config.yaml
conditioning: "text"
arch: "dit"
text_encoder_width: 128
text_encoder_layers: 6
text_encoder_activation: "gelu"
text_encoder_qk_norm: false
text_encoder_positions: "rope"
norm: "layernorm"
activation: "gelu"
fused_qkv: true
qk_norm: false
width: 192
positions: "learned"
adamw_lr_other_params: 0.0014
steps: 17800
Rows from block 4 of the denoiser of a small text-conditioned spectrogram diffusion model, named by matrix and row number. Rows with one number belong to one neuron. Each number is 500 + 25 x the weight over its row's rms, rounded and kept within 0 to 999. All counts start at 0. Numbers have three digits each.
After each neuron's rows are labels from the 100 clips, of 14976 (inputs lightly noised), where the neuron reaches its highest value: "responds to" is what is common among them. Only what is clearly more common there than usual is listed. The data: struck, bounced, scraped and rolled objects made by modal synthesis.
# fc1: MLP up (model.blocks.4.mlp.fc1.weight, 576x192), inputs 128-191
# fc2: MLP down (model.blocks.4.mlp.fc2.weight, 192x576, transposed), outputs 128-191

fc1.300:498508502500426501496500653501522502502496499506501484501498503502505501497492500500420500503508503500526460501520502494500499500596502503500500449493443513501480503506509487487498490498498500
fc2.300:506515531502434500499500322527470504499501501491459498498503495503502503488500498500452476501496510556495496501456499507500500500410494513503489485498468497500501500499509495502501498500504503
responds to: repeated hits

fc1.100:476499500498506490488500500500502500502500500504500341479510521413499500494525520468500506503519501499541500495482520503497500451501502524494527498500487501497509455500501499500485584488486477
fc2.100:503462506507465511501501497500502497482496520485500524502523528615502483500573501481499496486492491496459501513548500517490498497538508503494500510497508438503500525503500477501491629514508506
responds to: size: medium; steel-like damping

fc1.412:501507500429493502501500499501500533489523586503525479496499493471505502492517512524501500547495503500505501461500491504412501479499490504499520512500515503546500459536499504500488540501467452
fc2.412:500497504430500499498502500501499458526527398499500501505500522512491505499499499525499500494500500502510488522500448500411501506500500501499493503501489500581510510506503499501500500496476551
responds to: pink noise

fc1.15:519501501499466500500479505504507519464485462500484499498516434500498481540498500462512500535457482486505497428501500498517490499488497494502523501500505497506533497556499502499505540501500529
fc2.15:502499478470507489500495499500500509473515492501498526496501451494502510508491512502499502508497493499493500368500494500466470525481518500481492490498461515464515519466500501495509506500499500
responds to: clipping; text has "clipped"

fc1.352:495501510500552500513497509479489508501510508514423489511500500495496498520498501505537515501507500478467494503502498570499503500479385563506505497497502500501506499496444498506482500504505501
fc2.352:501527500499547506507517497500503498500511493504438481501500499500498500506501501507528498506544491510459502499494497516507499502501413421500500502502493504502502494495525500500495501478491498
responds to: reverberation; text has "room"; text has "reverberant"; action: repeated hits

fc1.338:485500497499500499486485445467499499502499506358532501499496494500510508509499511503507505502465491499500489495495535510502500500552502499502501494497499501500405491504584494500476501494499509
fc2.338:501503505494566499505476479498493500496500500382501503511502500497498499500501502501501500503509501497500500500501500512501485496499444505486500511499490510496497490511499503512506499503492491
responds to: mains hum; action: repeated hits

fc1.278:501503474503499502498500582524496500500500495489468491501493500503499501502501499494488511507490487510501524498489499538504502493501491501492502499499500499500517497492508501499501494500498497
fc2.278:498505489503526501500500542497507501498496500493484500500500501500499503498500501502477500499504501469500500500520501516501498501607516491505500501513500501500503500502443500498501506459507499
responds to: repeated hits

fc1.272:520500490499511500520497493500500499506505492489500546513500499410510500431495498499499498511503518501460500504486497498497500485527503502496501507500491503500509493496481438479470511504509500
fc2.272:512500500504529503448549487498496490498494524507502515500496476605526500502536496499499522527505498501573503505500472500478499500502500496502522507502502508482496501457501511520588586497529512
responds to: steel-like damping; action: repeated hits

fc1.486:508500499501513500321506476500487498501502500503454501509499516499497499494501500500499491497496497500475500492500501500500500496507501520497507528500499530500501500499500505496498501500504499
fc2.486:548501509500510501319500501500497500500494500520501499549501500497500583500500492484491499507499499525497493497502494500489500499500501500499500500502500481500497496500522500497501501500486506
responds to: small

fc1.170:450501500500523491469492496505491503505499503478487510502487517552510508625498501501500597502500555536511490489498509508496498501536500533619499499500490500500493500501497622502500489500502502
fc2.170:514494496499500502500510501503514491490550502514479509496501502515500500494501516500490415473509501490496499521503482500509499532493501500539500500500500517504478393501499441501483352502494480
responds to: large; mains hum

fc1.437:500494501541484502500471501500526548506487479511499495500477500493500500500501585496500495507527500500500500508507500499528442543498501504485496501500484512500523514523503501500500470499492600
fc2.437:496503499505500501502505504503483450500479514501503499500505500495481500500496523440500501490516501502499490499501501500509536465495500505499489500508486473499549515546499492501503500497497390
responds to: text has "noise"

fc1.326:500501500505485483500545492500499454497459460565549507500490500499513475512352500462501500484441501500509499474504564474413503497509484498501526502491517505498493468515497499496501499498480523
fc2.326:511501500529490518489472492501501537479457529514499503495498509499500501505504528469500516548552499501504500556500549500423451499500500500497537482497534500476497497502501516513494464497479449
responds to: size: small; steel-like damping

fc1.174:455500517492503501507500513542490494500502514465497478499498498506512506495499500501506504499500504501500476491534517476495497502575500498500518503498511496497501505516501487500500499453496502
fc2.174:479443497504492504501480498496498519500500503521539503504500502463500502514521502501515484513501499469504500500496490501501511494499479500504495506450499480504508551497490528499532487500481500
responds to: action: bouncing; rumble

fc1.276:500500500500350500500500500500500500500500500500500500500500500500500500500500500500500500500500500500500500500500500500500500500500500500500500500500500500500812500500500500500500500500500500
fc2.276:500500500500370500500500500500500500500500500500500500500500500500500500500500500500500500500500500500500500500500500500500500500500500499500500500500500500500821500500500500500500500500500500
responds to: large; clamped rod

fc1.242:502500499481500492498500500498498466569539494504495483504491497463505500501483502479501495499504517500501499500499436500472500498500501501660502504500528529533489557500499460500499451501502533
fc2.242:495500490474497503492511500503499538403520501501499502500490424492499503498487535467501500500494439500510503535499441500456499502500499499547515499499502501540501484469500494500501511500516500
responds to: large; steel-like damping

fc1.147:503505500490524501495503500500494421456510500501468473506491457472519502500486452465502499510504506493501502498503486502501524453501500498619499503500494493496471594464499461500507439500474560
fc2.147:494502495493506486502496502501500566522506492502500504492497534500507501499502479457499500462488464505502503514500503501512466513501499500515501509502503502500497501452500503501501508500473443
responds to: white noise

fc1.268:500489505500525500495502461500467500500503501511470498493500493500499502496500498502534460494501498444503499500468493489500500494520542500500501509492503495502501502496535506509516500497499501
fc2.268:506487522497473497500500494502500498500498500496477500501490502499500509488506496496524495495519493501499494500496500489507499507500542466498506492501504517501500492501508508499497499518501500
responds to: mains hum; shape: clamped rod

fc1.261:501841501500501501500500497500500499500499500502500500500500500500500500499500500500500501499500503499499500500498501503500500500509500532500500499501500499500501499500501500500500500498498500
fc2.261:500154500500500500500500499500500500500500500500500499500500500500500500501500500500501500500501500498500501500500500500500500500500500500500500496502500500500500500500500500500501500500500500
responds to: scraping; rubber-like damping

fc1.429:449501497504473500494497501502653501501497492509443516500499489448500506447494493501495498498505355483555497502516502500501508470500492510556471518496500490503519500500498496495495500455498502
fc2.429:503512500512522482505481511500629499497499519499440506500502499513495500506517508500541423499499575500483496504459494488503500502501488509498487493501501496490504497500508472507515493500504499
responds to: small; one hit

fc1.476:502503502500520498500499506498555500500500503500499502502503496451501500635502499501468318498498499518499508502509500504502500500478474522500508498493505501500459498499502489498504500424497503
fc2.476:499500502506500501500500492518486487494500490500514516502500518500500503717491525500504389490502500405428506498500499500499498473503474495500500499498495506506504499504531558500518500492499495
responds to: medium; one hit

fc1.556:501839501500501501500500497500500498500499500502500500500500500500500500499500500500500501499500503499499500500497500503500500500509500538500500499501500499500502499500501500500500500498498500
fc2.556:500154500500500500500500499500500500499500500500500498500500500500500500501500500500501500500501500497500501500500500501500500500500500500500500493502500500500500499500500500500501500500500500
responds to: scraping; rubber-like damping

fc1.81:500514504504497498501500470506501503502502499503500510500506507498498501496493495501506508501502504456499503491442500526499500500515507508501497497502535498489491483486509509500500502503505506
fc2.81:499503490505501503498499512500529501508499500496515490504504477472502496505493499506417538517606498500474496507573507535492505500536458497499500506499500485502548521499478514498512484500510515
responds to: large; clipping; text has "clipped"

fc1.563:488501501502499500493498502745513499498502500504500487496500501494500498499496495501499504498518499480499470500501500409500500500491502506500497481492502501506476501499499497497500508485510501
fc2.563:506460501499511498506505572203492493500507500501499500499499500492501498498500503500521500499501501499500499500492498479502500501502538504500500509502494500502486499491499500499506505503508500
responds to: reverberation; text has "room"; text has "reverberant"; action: repeated hits

fc1.572:499512515500500500488507501473501500500498500500501501501502499499504500499500501501497496500508493682500501502508500573501499495499527496482501503499500503501500499501562503505499495472501500
fc2.572:500499531499517497500501507505498501500500505511499494500503494496502502500500500500504500493501513497498492499512501549501500519524483525499510496505500488488536491498369511499500501502508499
responds to: white noise; pink noise

fc1.105:497492497492528497509473493499509511501498513470555500455499515439511502458499518495499502500510508506500496497494518501498473498536507533508503508500500500498500504511490499503525517485498503
fc2.105:499489498501560577494460500500500514494517466495505478473486505544494495499517510505500506499493502498525500504502524499500500467499501491499499500499499479502500598502495500477494583500499484
responds to: medium; mains hum

fc1.492:510500496498491492496424507500503493502534489504491513508495495502507489499500492514500500478490501500502491501439487500492476496486500501499497500501501496495501500505499502772544510513495506
fc2.492:556500492495500456500477500499506480501438498503498501477478499500500497497501491488500501485498503490474500501500532500519445498501492501497524503500499518518500500475499499296499473499490512
responds to: size: medium; steel-like damping

fc1.8:500154499501501500500500500501500500499500500500500500500500500500500500500498500500497500500500501499501500500500500498500500500500500500500500500500500500500500500500499500499500500500500500
fc2.8:500846500499494500500500499500500500500500500500500500500500499500500500500500500500500500499502500501500499501500500501500500501500503500499500501498499500500499499500500500499500500501500499
responds to: bouncing; steel-like damping

fc1.216:528501496520474504494561499500506545501465505489466402498499531473509505499506456506502498478498500499500489482493476500518487510529499502499502501500502514497499454485499499499499516501456495
fc2.216:507501499500497506499500502507499465477455501504498500467497489565562495500482499496498493499478501500500512505499469506491501500478510481497498435500499499508495504500500453501499502501500504
responds to: action: bouncing; rubber-like damping

fc1.99:499511500495504535501499500507499534512471428501500475512507498502507500500492463442503527521502500494501500572500489501511480502500501501500497487501528491570461501471514504506502530492465527
fc2.99:503501491485497490499471504498500467482473584501497487502500491541507501500480501484500439498500492500508497470500489499489552469501499500502500500495500501561484563483500499492500448504462454
responds to: pink noise

fc1.474:500500501529498501488551500500500512443484497525502488499487531465501498500559481500500504499499500497523500499504478500499531430472500500413492500500500500494500500535500499500500434499562485
fc2.474:500501496585501514498529499500500483588499500501499503501505472499500500501500563500500501500498449500490503496500501499500492505510501500536500500497498500561500500530500480497497486500547503
responds to: scraping

fc1.295:505500500503503453515572500500500462581454526500476500499493479499501517501506494516500500459453500500499500499500500500510480454501500500500519500500500480497499483452500500501500501500500475
fc2.295:500500501501500552499500502501499511496392499500500536501498510500502501498504495561499500511499501500502499499501509501505519505500500500492499497498502446503500543496500500501498500500534523
responds to: text has "noise"

fc1.510:501509500445499528500519499500480487462467435534511475504482533501565496489507535481500511574495552498498499427502511503500464501500497499501491497500502482462507466506501500500501502499589457
fc2.510:500491487408492500500487498500501542543457536503500495501532471504567499510499515491500500464507404505488498514501523498497507521500503500500517503508499494499499502504498499500497502503515557
responds to: text has "noise"; rumble

fc1.240:489500499511510498500546502497512505481455510504469468484477483512448500499523476500500499501514502505506490499495535496503532497515498544500523501500501502548500479538506492437501509500517461
fc2.240:464487497480534476502420503508500479500472477500474509500485500495468492500583494481498507499443500500538509520500540501498476519489507501500541507503502506523483462529499501607500534500505529
responds to: scraping

fc1.477:501497499499472496498503459501537499503496494466505485500499506531501498497504506497501490501515500469501510498516506499501498498550513488500497492501440500499548497501510461498498498489507501
fc2.477:483498493499487507499498522501487517501503506498518504500500496500497500500520496500501500504504500519485494498500501501500500500473481498500501472502472484509580510502499499499501480498478500
responds to: size: small; reverberation; text has "room"; text has "reverberant"

fc1.432:498520523500448500500484570498500497498499501493497498496486501499503501501495499501535510498501500501502473502488501545497495502452332499499498500483494509501500496504460497500503503495498502
fc2.432:498431505500467503500499499530494495500498499482499500499493499501502502484501500499536481499485500504500486500500500562501501500525323519499493516519489501500525501497494498501494518524499500
responds to: reverberation; text has "room"; text has "reverberant"; action: repeated hits

fc1.325:499514500491482501498495501502499487498498500502478502406482501465522490506499506501501496499502498500495500496429511505494500497499502500501498503500504506484548485501511525491652501510475499
fc2.325:561500496489500504504501484500500431515492500520497558486472499501439502500500432499501503541489501499443500479501502501530501500501500500496520503501500495552501404500501493602506499499493497
responds to: medium; steel-like damping

fc1.371:505497486499491501495499552501522495501502500502494503501498516489499505496501500503405519498506499475500497505501505542499502488505499496501497517452490500515419500498505494503507487498510499
fc2.371:501510512499496499499499495503511499500500494502510493500500501512495500501497500500401526499497502540501494500503504619500504499460484498502516506500493498495501493502499488501500504492503499
responds to: clipping; text has "clipped"

fc1.18:459500500499485495512513498500508497486508491498535523502499500500509576501460500500500501504513500500487490478499487500507506501500494498500511498500504516501495514499500503510500515505500508
fc2.18:647506500503498501496461490500499492520510500503506508507460452512466480502499482512490503495477539499502504521499452500513501488497499496500497519504505502461498499501499499497498501500488475
responds to: size: small; steel-like damping

fc1.561:500497500508502498500500501500500502499492482498553519500517484494495501500471499501500502505501556500503500500500494499497494501498499500506501495480501499498500499498498516486500527499492493
fc2.561:498500501499503508496480528493489516502504496496499516502500501415501499502485497505500496501495499499638500497500508496496499503498500500499502500507499515502500531508500430499517501499491496
responds to: large; steel-like damping

fc1.243:502505501476495515499476499500494492505530496525503501498480477503502500500489526461499501475459500496487499566503445502422521484495500499507489498501501500525500446501500492504530494499525459
fc2.243:498498499457500460499502495501501501516531500497500500500497503517495500488525502501500500590504501503500507448499476501445466483503497494496503500495500546468485504521501499495519504500544541
responds to: text has "noise"

fc1.318:500517502511425497496499530503505498510500505512543457506497489504495498504506553504592498511542493483496515499565499500513499499526511498485492498524501524497498500502495410502508501493488517
fc2.318:497504512541495499497495500498552470489499518567508500502529497482479499477528655500499501500519493495501500490501477500552489517499493498500498503517514552499501484461540510499495506500496501
responds to: small; material: steel; rumble

fc1.324:507500500473502487500503489499500499431533458501499500521519513461508432500459483511500500501498500503500491524525486494506394511508491519500532504500504500500495464464483513499500497496501503
fc2.324:496489491440501500502499507500500473523513508499512481489587502517497511498394499501512499491485500502515504460489493510504528498499496501500562499477500504463500536482499479505496498496500498
responds to: bouncing

fc1.270:501839501500501501500500497500500499500499500502500499500500500500500500499500500500500501499500503499499500500497501503500500500509500538500500499501500499500502499500501500500500500498498500
fc2.270:500154500500500500500500499500500500499500500500500499500500500500500500501500500500501500500501500497500501500500500501500500500500500500500500492502500500500501499500500500500501500500500500
responds to: scraping; rubber-like damping

fc1.416:498519511500501499502498505523499501500499501502500495501496512500501499497493500501531500501504499514500504498501501413503498498499419501498515504483513498500493501499499500499503483499480503
fc2.416:511456495503518505516503493495507493500502506520528477503500513509502493501499491500553497480530499508499501499461498502499493501590500509508502486505525517500509437504498483495501526500524496
responds to: reverberation; text has "room"; text has "reverberant"; action: repeated hits

fc1.309:500498501496461498496504480515505498499500500493546502498495494490501499502502500490439439500497463517508496500514502497500496486532499515505510486479515500510512500496613504500498492514500499
fc2.309:504498489499465508500506483507467500497500499505546509499506501462500502472500493496441502500511565407496499498438501500499507500507525493490504506500501494509511499500474500499501498554482501
responds to: clipping; text has "clipped"; ceramic-like damping

fc1.362:505508500454496540502499502500500476460449439499512474500501392489520507500502498499504501467470500500499500523500441500476532483503499499497500497500518511535500461453500525483500502500533543
fc2.362:495499502405502502491494500500501526570465485504503493495500550488513501499499502502501502549485506501499514506498511501475504514498500500500499504505498541536503533480499499502499507500549391
responds to: text has "noise"; steel-like damping

fc1.433:503501499465501535500518502499496507485513519499504465500528474523507494500500513504500501523479501500503500468501459499444494484498506504501502499500506452601487500538500513529499559502440499
fc2.433:500503506436514437499483497498501484526514460499500491499500497500516496495500496536499500511500506500497486573499457500445535500498500500490496498489504485591506502576500513501514493499441507
responds to: text has "noise"

fc1.186:504495499504494506499495524547504485499501518486546490497500501529506499499502498502491505504500493560509504500505500492499491499370583503500497502503470489497491482503592478491495479497500500
fc2.186:494554493500594502495498457507489504500500511594521509495505513515502499500502516501529434496496498501519511499540494622501500498431477455491500494494493499489550490502444500501500501565498496
responds to: bar; clipping; text has "clipped"

fc1.38:498500492504521500499488498511486502517495504514491503500516498497502502501499500497362500500500505462511501493464503527504503501458525511500500497498689500499481494499518507504509502461499499
fc2.38:500476512504482505504504502499535500500503505495500504499500498516502499500506517504397495499485500512501492500574498518502500505497541502503509524498734498499473489500497489501500511519497500
responds to: action: bouncing; mains hum

fc1.92:500500500512505500492500500500490471500424500499497501548484500461474502497501464498500500547477501498498509544501502500546504494491504496501488493500500499509469504500501516425498509502505502
fc2.92:503502500502493474498510498495501499520437496502498500531499512502494492499501466558499473482467500502505501458485501500549486501518496499499500479501499491526489500504501493499501472504535495
responds to: pink noise

fc1.569:499503500483498499500500503501497480512483492499499499500491477466488496499499499539502500532500524501501500542500477500499504481500501500670498501501493503472497541492500449500495489500486530
fc2.569:498503499477499501494500501500502516495466497499497502497497502499500504508506475550500497441499473500508497487500501499500509491500503498529500497495500532486501499499504497502500483495495491
responds to: white noise

fc1.210:508502505498493491500501496498498502503499500502509500497499491500498501498501506499536536503492498499500475496505497499499500498522451499501497483498547498506469498499492512500499500495491500
fc2.210:508497500499522503500510495517507500500498500515488497501483499515500500489496493499500500498497504493498500500502499468496503499486467503501489519498500495502495495500570470499499500512501500
responds to: reverberation; text has "room"; text has "reverberant"; action: repeated hits

fc1.392:501499497499501500502500424561499501500499500499441500499503497501500500500503500499502502501499504350490643499501497507500499504396545500501501536500500500500471499498403500506501503500500500
fc2.392:470501503501484500505480558496500500502500499497502510503499502523500500498501501500493499503485492618499347501498500492496501500532599500500506500503500496500488530500564489497502500496500500
responds to: bouncing; clipping; text has "clipped"

fc1.155:523493496500499501488505542506513501504496504497503502503500500509496495500499492500495492507494497495490510496501500526501500501460350489502501499495503493505497495503500489503503496519506500
fc2.155:501497501499502504500502467503497500501498505502479500502501508503503500500507500496531493499495499538501484500500502524500502507503327522500502505494494501504503493501500501499508503512500501
responds to: clipping; text has "clipped"; one hit

fc1.2:501501501527508518500494505500503502574478512501514520449494484518520675500500482494500500498534500500506496508485517503541491488506499508500522500495533493500475500489504488497501502505495499
fc2.2:499481501541499408500504498504499500470498495499501512498509479499553495500473503500500496501555505500500500500502568499539513521502500501500547498500585524506476491480500501501501503500568505
responds to: size: small; steel-like damping

fc1.16:506501500503483531506513500500500502468467474501490436493500543467509500488537450518496500457531500500500492502499486495516487500500495502501507499500499506487505485493500534486492580500504504
fc2.16:486500506515499486506501497508499500501455548475503459501491509514518502503504470507494525510483501500516539497494438500511490482499502502498514501500499532499501499484501496502501530501507473
responds to: medium

fc1.30:496523508471499502502506504533495499469514503507526511500461499495495501499495447495501516492541498473500501526469500524498509499306529501506500529501501467495500498499501511496498499485500495
fc2.30:515501489477474524500527544489530497523523497522510527499464515495499522511517482504499506495501481500491498478502499496500498503604505501499498515513504528501498449486505503484501557494485509
responds to: medium; bouncing

fc1.402:493502499499494554504492499500498532476476477518522454505504513517435499506529468468500500522453499500497492491501378505511493477489504500500498501500504484524499449528500496501501501501483500
fc2.402:497500499491505462499514502497500476521477496509503485488506476512437498499501501483500499497499500501500501550499359500499513512503500500501500504495497500499492500514500500500498511501458486
responds to: pink noise

fc1.573:494509500514500498500496500501500501523500471512494500499474505499580500491500572518500490522506490500505500544501485503513515495505500502485502505494523511504482496449498511500498504500522437
fc2.573:506500506475500499502493496501500529500497507501502500498513496507559500507506429500500502508501500500500493465499498502505493504499511500501519498494499555483501497484499499500500505498520586
responds to: white noise

fc1.500:500500500496498510564507499501500501472499498500557508499515479510503431512479500507507500512472505485515497499501520497503499484496503502501490494509500585484499500501505495500500501508500500
fc2.500:500501505495499480467499500500499474530500464499543514509503530500498501498500505500500486492497493522500501483502502499499500500503499502500500504500500495500500498502494499500500500497499492
responds to: steel-like damping

fc1.405:500500500475500519500336497500500494498503441500539502416530486502518496474499472499499501496496509501440504501497488496498496507505508500500507498500499497520500471505499501336472507500500486
fc2.405:453499497496499502515658500498506479496509499499530493537500483503516513500586500499500500502534499501541501497501499498499500485500500500502516503496499486500500500498500501341500488502489489
responds to: size: medium; steel-like damping

fc1.228:501500500498500500546513496499497501492501500500503531506489501486499549486492500501500500496478500491629515496502500500500491502495500500499327489498508501500533500500480509498688499488499500
fc2.228:424512506514502501453482510501500506500501502499494503483497502503509499500472530503500500501501502498343500487501501501500507500500499505502428496503499484507500497496500502511488527501500498
responds to: repeated hits

fc1.475:559500501521520499585509499500525503479498502492470499476502489496486471520504500501502497502501502513494502497487484494500501519532504500504501500501506504496508486507484496391577502500482497
fc2.475:500499500504530452501512500496482441548499498498500501501518498510526489500502521505496498519498496500442499514500506500488509516508499500501506500503500507501493533446500494503461466501582509
responds to: size: small; steel-like damping

fc1.544:500502155501500500499500499500499500500500501500500500501500500500501501500501500500500502501500500501503528501500500500500499500500500499500500500505500500500500500500499499500500500500500501
fc2.544:500501845500501501500500498495496500500500500501500501500500500500500499500500499501500501499500500499500500500500500503501500500500500502500500500499500500500501501500497500500500500503501500
responds to: mains hum; material: plastic

fc1.253:500500498501505469500478500500492499516526491505500500500502478499490501496498517445501499573512500500499498486500517502531469483500500497510501505500520500561492500530501532501485501501483502
fc2.253:501502500501500508485511501498499499510528511499493516499497459500499499499504495487498499475495492501500501541499548497588511508498500500500515500501499504529499474517500455500502504499500501
responds to: large; steel-like damping

fc1.158:504503501487484451500463501500502510514429534504500521521490512551506500501498470461499500502500500500496498474491567496489492491503499507500527508500488478576511546459501482501510525505475489
fc2.158:514499496494498535500499504501502458488425500492507503500517520500495529500523532504501503475485504497502497543500523499449498518495499500508472500497428487551507503423493502500499499483499498
responds to: size: small; steel-like damping

fc1.107:499506499499519504489500499457501501500504492491443476494500501500501500495526497510527508502484497504489478490476514461505499508504500520495504510496509547477494503507503506497529513508502511
fc2.107:498499594502507502511559520498495515464485500484445452483504494473511476512484507472496499491434500474496500479536498503496506504502485504502500516499499456500500497498502513514508500529493508
responds to: size: small; mains hum

fc1.114:500501500509498477501396502500500517500481458497533500529500537499507511500499501502505498507493500500500500520500488500501539502500500503497503500500492443551500510506500499376500529502500460
fc2.114:490500499502502550493504503500500484478502536502503502484510449500500515496495484525499502492499497499498503481501476499477512515494499501500499500501503489503504501494495501443498496501497561
responds to: text has "noise"; steel-like damping

fc1.222:496501500498532501523501435490448501510496502497489498502498499497495515494529495503499501502472491498492489501501504517508509499481499566500473503510471527498497486505441498501516497504506502
fc2.222:541525501497501514497540504469500497494501501502461506502494507501528500493476567512500515499549500501450499500499522506511502510487500500500499499502506500503499398519571492500489555446501487
responds to: clipping; text has "clipped"; mains hum

fc1.549:482497498493494478517454498500501500474506514501472366516533427504538502494499446508502494499506500505484486550499548500483536501518498558503485501502495501550505461501505499503501508500498470
fc2.549:502494499484496494518508508500504488509501496512500641499520579526543498498505451500499501485487500500467501476500533500485467501499500500501497504498488509511497423503500501509484492500522504
responds to: scraping

fc1.575:500505500460500483500508500500489457531530486499480509505478513501500566501501499447501501442493498497499500522500486501481507515502508498501514500501495498489501515529505500498485548500472503
fc2.575:506500499455493500522498500499497513499571519499500501481466455528489500501511509495499497569492501500497500494500481505468498461502500498500497499487507500464493520557499487535490499500501494
responds to: steel-like damping

fc1.1:501838501500501501501500496500500498500499500506500500500500500500500500499500500500501501499500503499499500500497501503500500500509500536500500499502500499500502499499501500500501500498498500
fc2.1:500154500500500500500500499500500500500500500500500499500500500500500500501500500500501500500501500498500502500500500501500500500500500500500500494502500500500500500500500500500501500500500500
responds to: scraping; rubber-like damping

fc1.96:511501500503522500500536496501499471454537514507483445501493494500430493501532508501500501496502503503498495476500502494503500494507498499500506496500486454501519482512500533497500611501482470
fc2.96:453500500508501513498472501501499505522515502481499437487500529484446499470467543497500516462461500501500500501504529501527500500498500503512508479498504499498498492551499529500500485500500506
responds to: medium; steel-like damping

fc1.498:501500500500499501500500500501590500500500500500500501500500499500499499500502500499500499501501500497500616500503500500500501500500500500500500501500500501500501500500528500501498500500500499
fc2.498:500500500500499499500500325501500500500500500481500500500500500500500500500500500500502492500500500634500500500501500502500500499500554502499500497501501500500500501500486500500499499481501500
responds to: clipping; text has "clipped"

fc1.506:519504488496488490492616521502501495504498489504496582478469513422455504487533513499498499516495499501502494496436501508510478481497498499510518489499505490488504496498505511502504516524493510
fc2.506:550498498487489438514534500500501484500510466498500629508544529495563494502562468500500500499500502496476500479496522500486453500501495497499499500517505489499495427510500517497502467500498523
responds to: medium; steel-like damping

fc1.406:534500500501560550495502502500500466508484531479500503509471502515504496467543477450502500471523501506506501463494545511466540513466498498500542496500530496500451490500500500499497524500503502
fc2.406:500500501489533451556495500500501441508501473499465499499500505499509511488548525544500501458488500500501498468500500500531519500506500500500497500498498460505492554506500500507499505500574509
responds to: white noise